{"hidden_act": "relu", "depths": [2, 3, 4, 2], "stem": "single", "avg_pool_shortcut": false, "optimizer": "adamw", "eps": 1e-08, "max_steps": 29500, "batch_size": 256, "epochs": 52.1, "lr_schedule": "cosine", "warmup_steps": 1470}
Rows from block 6 of a small image classifier, named by matrix and row number. Rows with one number belong to one channel. Each number is 500 + 50 x the weight over its row's rms, rounded and kept within 0 to 999. All counts start at 0. Numbers have three digits each.
After each channel's rows are labels from the 100 images, of 14848, where the channel reaches its highest value: "strongest on" is what is common among them. Only what is clearly more common there than usual is listed. The data: dead-leaves pictures: piles of overlapping shapes. In brackets: how many of the 100.
# convs0: first 3x3 conv (model.blocks.6.convs.0.weight, 144x144x3x3, each kernel summed), inputs 0-143
# convs1: second 3x3 conv (model.blocks.6.convs.1.weight, 144x144x3x3, transposed, each kernel summed), outputs 0-143

convs0.0:460452469437456469541468465500486516510462476431453484513520505434506481535495459550473510466488491512539544472526377495474429431468440450501368470470519493410444562454443385465507437437488568477453448536439493442445524506474473434486440513485467508423435523456479389396577480455488531451471410465361467463419448513474504483445474556418498475440536393520542504491520442492469486512529547475373493484516522474459413495418430419414554
convs1.0:536494507449422586580493457483388452579449486524404551497508556448457470495497498564495481496496539505428445542588533556538532558443509571502406552505493463456512486528565551453474504472460478619441473442457538508517480491468562471550511413513504465497462443501435461436548450477479557472546481536559596509546540392496584472526476509454539393573522490504506507494416545499579428449431577456488493508620432536541560559541469517643493
strongest on: star (96); large pieces (76)

convs0.143:510430449469506416515514513468529473487553467506571571468450536630507512533486571501454472533442484560554551494501504532499469498477510560551476480452515450459429542428474432541429429519487498520415502500431560496479507439453497545451546473637432466511477539500540545502597555510472522506492577542455468556432475404465362632511472524628450449514476482459552512503470560526458530461582464464528416557583557517467576526479620485449453
convs1.143:471487460508498550509442460515591545502454500470467494496545479428488445413533512520466460492478514462482396461514543400446540432535495462511490431465554499573525497527522566428521459448459476452463523579521453386494411447411484425544558461457588512449528516466481540561444322503443514513438526487520514501475455517509456456451521403346536474414507565543443505528547422497498528523419528439514497448474536474404381540540443490498473
strongest on: flower (53); triangle (36)

convs0.142:477506527396535487555480465502537449471425487592560559547502564597497461520522519555434491538535488522465519518564572572458529431506505576485530494476418456543531359421528494461463557605459532401423496547488458567489452571441543475445470550457520455465489482542396396527544477480502472499433542546580502473451580478467547398500457490427520460507466554441443483517545447424483444454445540533417513512550419445558473561474446537546441
convs1.142:408536539541506426417497445511497464496451478473470437485518441445548519444540417512556560444454521558524546494592525419442595509518392309556472499470510457544463651468364530468465497458535421526467415419493452420477554532512534485457518513492488505437386475531494465484461398452532506495463481458460432482441500568501517512520459488536548483463546483497552483543631557467452493496517504495476533495564542476526473492526507553470502
strongest on: frame (28)

convs0.29:481532454391439434546502507443430488503437538523455435476432454404412425459474474520475475440493433499470548411506387450478493506447419521498452503487467435460514529501485429488496440492454413522532444490466424444454525434401472421474475496523475468471411442422522408437434455447523455497454418470512508482428493437559447471505473449410443444428558437466418456468472474544464457454528457431407502508444457478467477510529449382546468
convs1.29:585567528571511489490536521573487514570523547459516534502454584442465522523515483448520478548461476584453493451510563525570513601485470492442377577550474544539566474510437540561454437515452495628626545471580497553531516575467570526479505602505476460523568476491489534428495566485497537456490471588503542515512532489551540512510482477515488432532393497465545503541427526468513501466511467466509514540589585579553479562597649450577542
strongest on: star (28)

convs0.25:513476486493529505496463441457564546506491503479444582517495425503497490420474451450510470474475421589525493488425580488456474584464589509414633527443616463559487428552459517446483521622509550554487535506514505601519502585508562468473483606533530527481597521506475551521451533533552500439442534535534549555577455481489479503510519419458509542471570463409539566530469535548521482469399495495559431433562566573509472503492625430571512
convs1.25:446478517471453443568398493490495503500532482464541394468490428520484496558579468582470625447445481507431542487517439468411539545483493385526466426494497430477592550467537445479480531446498508503527414501535446469474460498480501482592523437496483511453481366516490491532447437497480454490512518348500451560566414443442468569461531537558494555447496453494453573499510473469483530509464565475408423529474483444423364433454475453491463
strongest on: flower (64); star (36)

convs0.135:453489421431487444564499493468405460415500507526461518533493454517501533455537513490453422484470459438497420441365494439406433424525410482457505502435488483442508494512446469472534475506471532488502478454453576428514415447500401509522483526454477493509546505404445496438407464440488438524443383473488457545438505445442433437413494425471469492464476529435458496489480441560450492540444376527485563550477445352432487481471478466460440
convs1.135:564507481532565519503514533532472447485560561520486591481397504539441525513586524484534469619503424449458583503434540427412458526521471549576534499456525519488535504502503480462540436563448457545460474544478536495455526453494559501424440545574468572465454606447510601503507581486530466608450556502492511543425503472488419516447508500455499485487461571430419532471463598500474425499519415567590567657554457494513497581523503561502519
strongest on: gear (46)

convs0.88:509444514474472435538475375434508467541489512573501375459479500539535469460512452515482460472432457535526462512499543426439549530553399543497505475384498482447479488557490513369571521440420504530455524518390485464503480429436457436390497553560500418519486441439455481556536530502355519466506524462470504471530472476506569568530508629520512476397494508443510457502457442547483465511419419447510497495460552489583465600497468489553503
convs1.88:495503488481482478392473569609460584471477529529450500483570497494429470470537422607472538538445495433481512448550549571549569525492467446539476641543565570510582569493460597575548421537567536478463448471580460460515557547472483551541486423469458554500480487498462446578516518410460572519438501477454423419506499504567510575508526515598517440483531552494482478467497526456500402519549575603516473517500513530468457579577509464437446
strongest on: crescent (37)

convs0.49:490487436516489440488541543554485517478622497532610503519464552516456421516452522553499366464488493429492456512463637492516459521492507499449474527491448487395489458404441527581537431440469515561595563450518451522563422492466581571458456575464524457521479516397541563507462523494482501451424502578497484459461570524575535479510488490531490427471468488453445501467433495530507445500570417462511420498574614548477448553560586430440510
convs1.49:524506461529494501382550500493440497446539522502413447576563531525456496565493453441525574467453553524551503535485392559479478513396458596526501468453518542518523515501566550581442486447456484379321374473488431485491565478483501517479560433548497514536485542498487620450430432499429490485469556464546514536494546435377534494468489531389513490498558469483534569517562528499604461506512486560484520529524481455530470547455547471555497
strongest on: rhombus (85)

convs0.117:453470537424442460517467506443535553465506517466474487487511492469479596508453462473532463489507488553504441484415486489449530649521409411488452397488423546548465527367521464457479550459478497451479429585441573458530491434504502397440436443496468497503488534612458434482545459470466477501534439526454465459454415541433511553487493443532498414505561492451621494459447432512454568485392437541446535445502444484479568460540539544414528
convs1.117:434400468448580463442470500626516555517526419499436496526582411519539476457596458383518516565503457545601484559517534450494521529535444468452423479448496502471573515419522485570395460463477564449473559507430443569535476541474505505433536502488498505461603571477471478567461490554470552519525566387503522459581494514447558497529434428468509496565549496443533492493518558532607575440554484517549506518546555428530510425511510460428514
strongest on: ellipse (93); large pieces (85)

convs0.18:527445469460515486591480471454540467463459536353569424492486480555512472458434475339529527443489468508475492469496419462491465365436543452414513564529458467481504464499520454408396515505465438502455551491456570474519466546511436451448506432455480480436463407401522554447472456502475510534498481502495536485518501493455450437492452508463505478483419436540500496438503506531456464451492408514381519500442537413489421464458397478520375
convs1.18:554506559519445385526497551404509625502509530459590598514612483441413482477499548457512507574458470537511520458469553487503430506640552467471543516553517526437478457574493461519552485478661636544572486520475488457536566426555510523497456503418456536551406485564515559479505505441506467504489468607478457491506545552628500542538496455508515533498473593517437533494504474503469492559523454526429440490496537520480476518501419522482488
strongest on: shaded (76); flower (45); palette: grey (32)

convs0.16:506377560428516443398446482444493473487383494480502554488498446494490469458467411458512447528577408507478567525509553466444465488471468495454517499493512500469450469522479515437489491402601471553444621512458406504487532505531521442413575623456407482500426429549511505543492536521553495356479494544566530462508478579544488534517562446516492478596542437488502529508467544490473451549489566478460533498490583565495424533536419527396488
convs1.16:535405463425390524358474510483455435527470466548471499505538378491475495435494464695479493513412451460470554478447425458494441515466466511486510479480506488466463559497492534512516494472471497472537491509510386488445617518449545597573514524533532479347489500493525413489516432439491491512517513458541467546441566560424418478447457483508472569564556434491526464430547511432509487420532516483429474445519529475445506461455503519456468
strongest on: large pieces (69); star (34); flower (32)

convs0.20:542461479551539449502464463493433485480524565491517561509509462558495512530401499503521564492474490486441523566578538532584359571457477454456481453613468484491463578551531523549491424479509398546501521481376395535408502504502451476519437516508453538439420380527527531395377586495456467566556493497494508542447529443514495622514531403522477502512466510496511483579516509520545494518550442512551518430527473480515367507461551452516479
convs1.20:590482493531449557505511450470487506476407548469474423531526509425491493536487457528505509500532472536506395426530516546543431489521486499433556448565490496463445492456493557536587554451491357522465496433468487512500548437413536439646503525440561495493512566532492491542469532425516471449448514497548583504520499522544554429433459512426484476501488427557485441476387421421554521450427499462497446523463463535514500603546491338590572
strongest on: large pieces (100); pentagon (33)

convs0.65:526481415558460623543422508511445466514353528518361477451432565427504493504478468529495561450434444510472447464513451531543482523517497533465502559493407479479494411412530515486436462447477403403377391507506489434520502468476427520431429482433520505472559449555391438484541444494515426517500462447471409466406478476500468520508485387567473499454464510501480494479534459495542496517457418523512532507453445474498560515494508542468431
convs1.65:438423471587494409522460451511501454508491480562459530453457463519447382520526451519515542523466537559495535498544529535452469513447435487610533456517601511494562536426476553495519479431462504533401517428500478455480564504411460502571556507487563457541470557476546501556391460469442432428508538429452438521516472416535533516571430485530442456544531475515616438502593470448494467574478590530409526602523399465458548563458490436533486
strongest on: square (47); frame (26)

convs0.116:477537501439411509505470497470428483459551487447458490409464559447443494496598529469539505510621534471485494454547547463519499490509508424498511555449473489424448480443396441497459453488475468453631438469454507466417547467473463439399381583437485503512457403416489430469445481404514404461516479447552480475428483552462491419496515479448466522397409512559549433433532487509456550518523387478448497508451497466532453492543576513485466
convs1.116:480461489500517467449482421531483555506475499368506485501453474548447539486431531443478451534502396577538554495527530478405442492477607507481543437507472507464491511499481447494509509542514604506675532544546524451442518531520388495476486589530473518473504379489478453559411613464459497438487512426578604509478443481484477451391588581466573491488524564454457529509551508504451381477430475544521498522490525427471506474500548476523461
strongest on: square (31); frame (25)

convs0.24:500486464449500475442539431407372466405505459453505552518472505546485564440522439425554548555450417594478405404498579447483552526446502474464461476408466509483473491579465505423509479512521416408439425402513354507499537573506471532483470413472451487455492568489450527528479496448448440523473474476495472576487565525403528417507480412442565535488453525483493457476462548456505510451385444474496468546453485460522479500426483514496460
convs1.24:499468484547537436429485537410392375447479521427483513481536537566513480525542518587473538493489536525459420478599441505524478572416405542410489511546550515551412483495454515479556490584541379467403520497468443395474531489479397649557430389477490477493491462463503513450477504451474479516447536540509475539471507411539539520493467468449458449463609511529450511464482464499454437440534501468549483470534453530482491552521493407505565
strongest on: cross (28)

convs0.56:479510476524542637473471520486474469499341524412380511562497562379497546471460464435530498499536466566521513415458524468548527575467491633488560499446468471491501474569488566415485524511466485487415459481470409431514547490480482463428441508481542535508532443489491420491517495581447447553539496416517505617461468416541586438572462475410391434444512545482482527530458457479491559505431448489497497502530457470549535521480464481552468
convs1.56:370450401486432462560403452500505481516527516483434386378450505435521494499504471575537515480424481490560524460562472498501517503440435467515524451493552507486525508382491533427548496448508471513444466514472408443457501556505418592593530440521571474450462478475449513546501572438502496459542534443396518530502391430480533483446454550502497512401499427514434447493499441443510520530538497519410488566456421419490506429441440516425475
strongest on: circle (53)

convs0.139:436557521453539489451484541489427446441512457434536470509514463533500454538438315459504517533499467484467431544448484453453461491536473509492483475499458512471471525569452529423461408322493469496484452424518427519505418496526566504526429442393443466483524487454487481481460526443446399508552464524477417405474522464452428413402520481443508569480428438510507526484480511514483480548451472540508490427492510557544530446451384518411577
convs1.139:434512496458545437516475506470479518431514480564446482454485470472475596506475466495511487554496460488512457407452454619488511520522439401547443463472495514557482451628539513554479486511466487473614519464559471546488468435446490425608430536414532540461491601550530446510467549444502450447492484526465504453461462542523518419359474575431462464529530426569529493538380453468503497440492545595494553511422610446613531525487532508486482
strongest on: large pieces (93); heart (65)

convs0.100:527398519422534541527494457476485536514553493389462465540493458543499438492512417377442444532540529575540524459438405472522516527496464425538553448466442478535493517463369545496534495534475514478373489547445470569530564517483398538487477366550524485521549504508447592539534489529569508503464516503550454503530520433452402522457519469463498464503494517514414469527492483484492395504406548439506578578521534403448433433386522479460506
convs1.100:606466474442486497470496487383444539570502501531411523502431460524498453550568494608456574383464490567411505487490477506503511542361550550592467488531579488509463525395516498525449612491436484490402511527497489485513431528555493456436515460550424401399458474511533495498479520517587460515546467468475495577521498486469412539505471518516457523528572433492468527469624542397565530460501454495439475472454465440424490521484464468447480
strongest on: flower (31)

convs0.67:528448520480515436464500467473495511519563506377446444568526373425485615455474448426588474436541429515476470405507484389495481466413540470477511453472481408562501506646520501522495431478535522596519555458509461575537574493500524556537413492522441488484511400521508459505428452532543555446487507461560545511521576557450500470465477399414470509482459464542450557498504417473500493444502531452416537469585575497464533490429537518496475
convs1.67:507460489518441367487481495371501501488546475586565586438479492515519479487499570615473536494454447452501468500508418511515430597440504508460419418531465471478404555503475549488468464595416530533514538536506441398417428433507421548590539402553484475460399478526445535479537498485453427527503563526414530530423459394489464493517424427483472490494506506533540495420588466449466523485452529506426482490467446452502496484434508480499459
strongest on: large pieces (71); star (58); cross (25)

convs0.74:498440471444447463450467511482459484519467544504410517501490485487476519498469494460498403462511537588492459442432529492527490458469512523410528473453423369507507366523512498388471519466463417465419495461522489565533456377497440438433458437497452558503451554453453468431458443477466451434458530521529477501564552482484433453485461421437489507408503458367471500446417465508522535474445409482489479453407382472419489504496405517558489
convs1.74:493527542567444499562486429511482505484521556527529521529544503520431480557532552469519556466505563520512535541536514526454496543513557475529515457487428415421577545490501529539568494531521463566452499474552488409466586439434417458584523502540475539503476510472502611401460564538511389549470407478503469589474378442509523608515513508501446514519352437564534516456481504512471476413446532462403486583463442506412402469485484463579576
strongest on: gear (25)

convs0.111:532513546528517542457498533481542463520444511474547541529510453549509557525499582464460438415511543567501560540516540528571534535449461551448579541460480489438471423543552615566495512587478447550446535521499512545488557491493563528514511499558512484492545509476518547543505549502571513469512526599561545601551568525534536558601514569563520545608494555459502483504389485487620502477597512525550552513585562557446607584512626566593511
convs1.111:448480491433445463537469417505443520457484473547467483472484425469466448425415419543508543512404452481529460439472532462424478423519480493509477409511504469501523514428542386411502491438494560437488463515475500441468462469482409460550538465463499482451443515459461428493489448459363477489434421419445441489474417492430454421411476484490474484442489467519533482467496443486394470521456559474423404481490479391481399396439491425454494
strongest on: shaded (78); large pieces (76)

convs0.68:472406482494507431447450513522452474434526506467538499533411465528539415534483453407500512495503446487518490477540506493483499499496499522470480506418548568446467500476485462460477463447535376465457437468402484453466587508363444487490436489449548579464433557382465483393478529418447412463468400450528553552432440542475527380447510541543463437481454450459430437495430481487450482500492443456493472514502408479516379545550416495514521
convs1.68:434497538504518593632504491472460441482467459424519529491506592551477488530510491450466493461586432406571458469379518467429491530547465521524541520509528538450399487467445574481504444428464448490542531561544560410516552428456416426502457566479589464609523519560473379452550603503528474459501433526529561475526514449517583450512445456600473504477432490535577470509478503491505464520560483469517477527400408478533473518497513431475533
strongest on: gear (27)

convs0.10:563501474527492544480533485432541604456610501507491645498420551518592494483475520518508526542491427589552457463568583529463487584546551540513537460533533487496481543496512506465484433532466620468542488591498528527504449466467481496465490542492554549474495556504545561578572624466483508485433586495509556501521572511512596511495519369480525576448604515522441551529524551506440450481449484431639460585519504517571520478476529487547562
convs1.10:502419528508476498496472491509517410434499488505493388473515413506420534530509435475426545426434439453444443466493517520444507406524504403411410458484504455458557496418486534504494529482446405480482473445471444481442457466445478399564493354508598467509412505542493477471466441470524467464469434530551483482496488500426475512456491359481545459525417384426531473487476449457510568480494504471442489472432506554392465521514421523455435
strongest on: small pieces (61); flower (29)

convs0.96:532461441501398435440484424406479432494509489487499528479436375453442478511518411415487471508447549513514474514529455442516469554420471494487441529498589478451444542393494445432415481528467453499490515529440544539466443432500405338426457502550385456487514511467484450460388558467468482532538490468504456523484536510521446460523505526443464435467485463477448381532505446436531547486429479430530437492467514486406456506474456399483482
convs1.96:577547540559403534375467493481590588524496535590439441506474416476465479540510460587413455442512512554503476527488465541489538540530579579539560433520528520494466510582501523425585563510520491564413564446529478483506502480513511563608559493555397535511598521478529557559439485516595452459555512457496506592591449492479462560497556511501515544506486557540522535527481453442560510497407613479470512578483454539484537555503497501564582
strongest on: grey (33); frame (26)

convs0.11:507498467459506553477483486451392453448505451486474513483412573511492512386444552475460476466385462504485400393478482457481500458451426557546433532483462518478439543375495530464564467533448465467504572492448535501504491533465474532480453547478470414578498587403480460463480514401455460496476420517545414435367564461507407476426535468510492555471521527417512474447560540483443416506481431489486523453513533401477488502418575564493525
convs1.11:506473467431481523449473458528508421483596521499473445546527482502486468466504476561504538589508492568442483401564594422465538561529503397594536573497488524566560598473359549513552526496515391504445521473538496418445551500494471593620512499591447569576555546506491522458522560499437549514477476468496509544467526521493437468448577553476445512426503421462449439518551527481571497517497562446551471512543549395481524609507472461489544
strongest on: small pieces (63); gear (57)

convs0.6:533456470483425498562432514467389437450448508515531459477430554562550510485466459524504507451438421461503399509485588437479499446508526532494487559447519500425514503455480507437510467414501496503423411474508534466542446458471463445423432599489529437473453545447373468562485520508476432459461464457462448382434435578493449445444410465479502460426460510454494466453533505531542482521458367556414483527400441526563483537482433488450427
convs1.6:516515628517592473418526595542512472465459525438450546487518512543484442557580388430540570477460554471517489543555547611392511496517496549493449504524515443508541487416472564513560513524446429560380475442505485454538520494543465542489500488412489545477399566481454507613501556521567458532387504510437389491442495511496442510583487482578509440552532503466492522497484553449494412512499472566526509561419470529478530593467506570516531
strongest on: arrow (46); hexagon (25)

convs0.119:467534501486516470498487483475435504498488448504570440562478450503510548518470542483506422461468421558463405553391497494480468484472459501460460467496413515437423495453499438476459450395466514513485417434486545480527466476533518568497484484338410459490471528507454415383531503542481466454545404473491503428450496538429452538496505368535485556598438494425645520503435503511475516503529495574461500361540496564442539437462476522529515
convs1.119:523434584510464510518478445480543508529473585439484415559434443482463527431486500484509489510495511456566514475455506500532455481588500529509527439485498489447535523438462418500460456427521537543491454550469483552455560420434520439616598518450526509454504639499462491554487590536439524489482539578510584477600506512464563400448532575408488492462522451517490530430396488475563509508533466430535398528661525451495526503517508380485530
strongest on: ellipse (90); large pieces (90)

convs0.53:521471459472506457434531484577509482474485404487488529375509530480467589449464451374565489471473474444442436443453582515478549388339475509452427572436506463603553558492524457507475522516438567461528540511522551529489453542542486419505488477492526472390495442549442474537469455454436520431497546514478583457541514564504542426481514552478555551450468539551476498508499531543568456439493520478369504516405567488572531482497469537482417
convs1.53:507477415624524497540401540444512506472540496417451522460456546492509506515553526340463515455550514523471468536452514560481482556377476538427449507517440553398392474520527519485388421596500604534557522574529510388475442447448486467482486511476489451513487460498465494508494471440522521488494580452535528524455547417487488487557473396532541452504574481478409451461501538503444533507484561459537540501490566540444538452470549465572389
strongest on: star (87); large pieces (82)

convs0.81:455445511530542551382557522483515547522468438491505646498460433481506518404430496508493397532447473436504505468483480481579434442408495573508428515427421500446467535450590539471403468555503607462443506468457500536495508519495485531481487470486494491554550571416461556474475566519524541509462436568500468510560530454478450512589471476491430514526577515411473497457567561437603490517524522586602520504587494453404580539508526511436460
convs1.81:404570491475463538573421388504518459508514523565495310439502506450419491496430464552447573514503551502489535547475552485419504528546459281519476465523484438499611479418433463405535450434478400519420420451517512426474451499523479511540520433525489492543487443512523492505528448496496458524518499424493499507458465554486482552453511538530486492454462537474463492516475504502474519550412474462466484464517480397487416494473414474489488
strongest on: small pieces (89); gear (51); ring (29)

convs0.45:564417555439507481482478539425477574355555494487488516447445525511473544465409469524509490570515503517419496455441472477499433506512370463487552532418473417527474367412565531501491527460493537501516502496422391528468509544496482530432462533435407503528466498556490522597463481421479467467477532478451397417451588533507423450529517436450578548503499444480365448457506537448543429507476483519493477484564466532476462477525510503419430
convs1.45:465514537518551452472576556447543547568492607445547499560551401517503418576523493358529515520456484536551421424524426464549396470502480465454533474497505439531510600482407493639493477559504507438504501456451512536464532576539478493515533552438543445472524450503549499518454491580541474545471555465554464604488521528516413477519461388452447499512550490512479473463528464492505465505565556473402484464379588496428446506438575462497505
strongest on: large pieces (87); square (43)

convs0.71:565500451450526509449452547426489499519499546484480504407419634507484436467479473484464586500554484553447523459549545406491514455523534416490458476480480496477469361426465603467433491497463444529448494532458461453429519505424515505410388556509524416439385515471478477479545446468553490509476443597583544509497515540445548473525531408398507513486439460493410430462563530477474427479485558431456541534525497500494499542531409571459446
convs1.71:515417517560470485443522520490513503531394491481499459510503499486567460472489498424528558545565437540517490474574433500462514421528546454545550438531480484518521693468440516525496544545555449390494443495559459490494549530529505414516507488414526487570477465536433434535518448455605557446464510414557537453548530564475538531429522431466540555531416491463531493508675554428433451499543595446525494504501576458423477525548518487541511
strongest on: grey (48); ellipse (34)

convs0.141:496535448552490623507525543495508491438515574528391524527492471496521521479423547492473429471491516546494498485380521513504546551545513557407620493422511518560551421584460529526532527605467486457530487523549491533531496488471499595432445526438594489499571525558464454539506532476586502547497452551566518431523515508507548542511454511483534593532463641468556513554420452462522472532441509582590544504540538451486532508423604631510543
convs1.141:397493540463490459480452451528474511500520557493540517480516467499486501475562409491508574536441557539514523476544474484414523490519490405502438432548508424536531550449498436459450498370514531476513475493523470450415431522499438466615565459476469497455377487497538487508445467491351504496431479422482461602491462447448445481466515526547502473430548412549470488428549460560407528453460566492455393528441439462461452411487423418430464
strongest on: triangle (36)

convs0.26:605572522540539445377486453437471563470433507560552495478483495460503482449511590471503554494491525475537536479498492574513517469521476544529573463548555514475414478386611408487473426542422464471413466493511463534466419475537506589466551452537431467519441506507435428518473425481504520404586516549479489444601496528456442546411458528458449487466368491522404517493498486457506413536493416543430473533485585446455517437494468555497484
convs1.26:502561499506490539427464469573493441471474479531400476475442512424406526440569456621450504431494438470445462453452506539489530510466500567441492534516411488512489482476492460447499433548482545460481486556540416502505437520523508422519469464448445457511465541526414394667462555455526516460485611490506468428482477479434490476450438495516476470555654513537415471437496523450486543374456456479582482433517458472548604489491533520475483
strongest on: rhombus (42)

convs0.121:618460483457501552523565498498557507511485470452466407544421515471506480458585464409517506435525370561522432427618457493421505482498583495490490567466535521452489552434546498507479549457488439500514488531501574460469585497462450428463498585439477517498462513533534441462544535501438458503453450594596519434509548583548499447482502486464504540469345451478470539454539550501479477428560386468478502495471591478505608563509522446431529
convs1.121:479497457508521428514478532478440438501489502580481531552520536466511449509555398437448443536544515464500392444575509542562479539496439503520500551545488409444514469420450578491436425423469524584442442411493496534432562442449523425456539490442517486535480486523430492564402536498465497449454549479453451490569476452426537408548489507566508474459564416567493548508512439489583510486521536445441435467594446536457598581543526400424427
strongest on: grey (34); ellipse (27)

convs0.128:538452547465471466567495409486495522522468461551509434516455446504532444465462523445439399503431512503457486510482449419466463458500436540475463471427491440499465515595569498430572517533425462567456555520430531430514394460432500458440482492602456461568411456443544483546444470472438515462527519494451520506524475457529532574533550453504517494497575595480461438628433435581433414541457494454530513464456442476519441558475418539640464
convs1.128:488506451526495490449427559559386516483531475532439420473494461573461431541518452529547642524461461447531464407563584608502527512528470496452459552585524524483580545434427556522532432566546557487527466474546544507529552553501502534580499518424493486468516452444452499555444497435457528548364480414445463426540506511507514504441461478468544514478512520520563484451513518502485427472446557552461470470502496546467424624653506432466499
strongest on: small pieces (79); semicircle (72)

convs0.30:512469395515474591417473453440515414498503447524385503458417512435434504466528433490548450505412491536491445404528551391524598576420476555514393487495482495490443518490526526528388479547389496497472428510458422464503484446479417566452462497541481423509536576517520532498436549510498441512535540506525525539547524420430499494497507361480438487462455455382500514519501519536513545479474497437486499436512423461495501499433533565574440
convs1.30:558475490537471553441491438516478451584449528545486434471465569436505421523552516509501547448519603569537561482570399533543576523488571481601478432515537486538582600441576559482500490512488422539396397490537507501460462531481454519531593408543489513475506501515440512517542538487550560515528518499443501468623481415429577602445506552470532461456470435580477563450560448466543533478437490446536508596544410503503506545491462511488560
strongest on: circle (27)

convs0.125:522436429456482471358493417480371561510478507429485441547425496370483500459474438461537529478491442471466433433526383424540510510476507348471555488518503474476539538553439508516507434396491561510522458438489427485527567522479490536518530450463489461497552430433495498461528516469460480473425495513587501455512574536482533521463535503369514510389444506533497539514515515470508517514445459385406457472431536536411499491444530505472540
convs1.125:435444532551508543516534495460497488533484481452501499515529486500562490490440529509519460501530427507544429387471462404566508520472437464511437571438510421538532517569439551557496519540496565505527485561529564409379484543451505462592542433502504452507460486557471491536469388532443525508503490538573670524543567513473586509589455413457486482483626502447540538496557516478485439496525496415456517494578510501377514586561453554583489
strongest on: star (100); large pieces (86)

convs0.48:490475529423483518392509568438523452505372466493458579458474520468481453497490480468522479462523434495501476439533404430508453469532448484559424440487452424511481479479426516470441461469497397404411449477450429512486529507467403519431417427463459472507553385543484395443517451446515474517480505461507409492428452549471445550555493433484456527479466447409447522521583454521521427469517505451462563459563455468446531500491431486403398
convs1.48:490489461466479502488523490463553493536594510550461510436488465473439451441467461541484519528488483527511522388513567411488439512493425481529452574478514535519493597521442515551477455368445531557578559474448507460406459500475478469474511583514507472422519430559592519452480581482575459481604412459494487595495491571470453524441420392490483513477573446465510510485594492453450499453539492517385506518475554420577380472470563445436444
strongest on: large pieces (75)

convs0.95:446434514529484483390481460485506533493386486451508552450525442498528527489494487483501455488504471417537543455432402503465479514406479530471534517418627482490489532506452561542405491512460535403439416456473500454448550492476459477552556487505497459385506484417449497391488433476451470430437453407430465519481404440499478519424516566497525506495411576480552427563500469490498484364540503480414414446524462430533463494442430477537521
convs1.95:472487506526488430637453504489530444546425476378517541522545561481499508543603594395533558494498521429564482560434404552508456546435473513485508407446398490497425566479611429488531451554520550523524461521504523507569450453512507543502534485487573474556433509533477460500593574468465465478509603536492538496433494500490601420500413481483511522465565515472449393389554442519514547472418523462541487501518526520547512465463483574515480
strongest on: large pieces (70)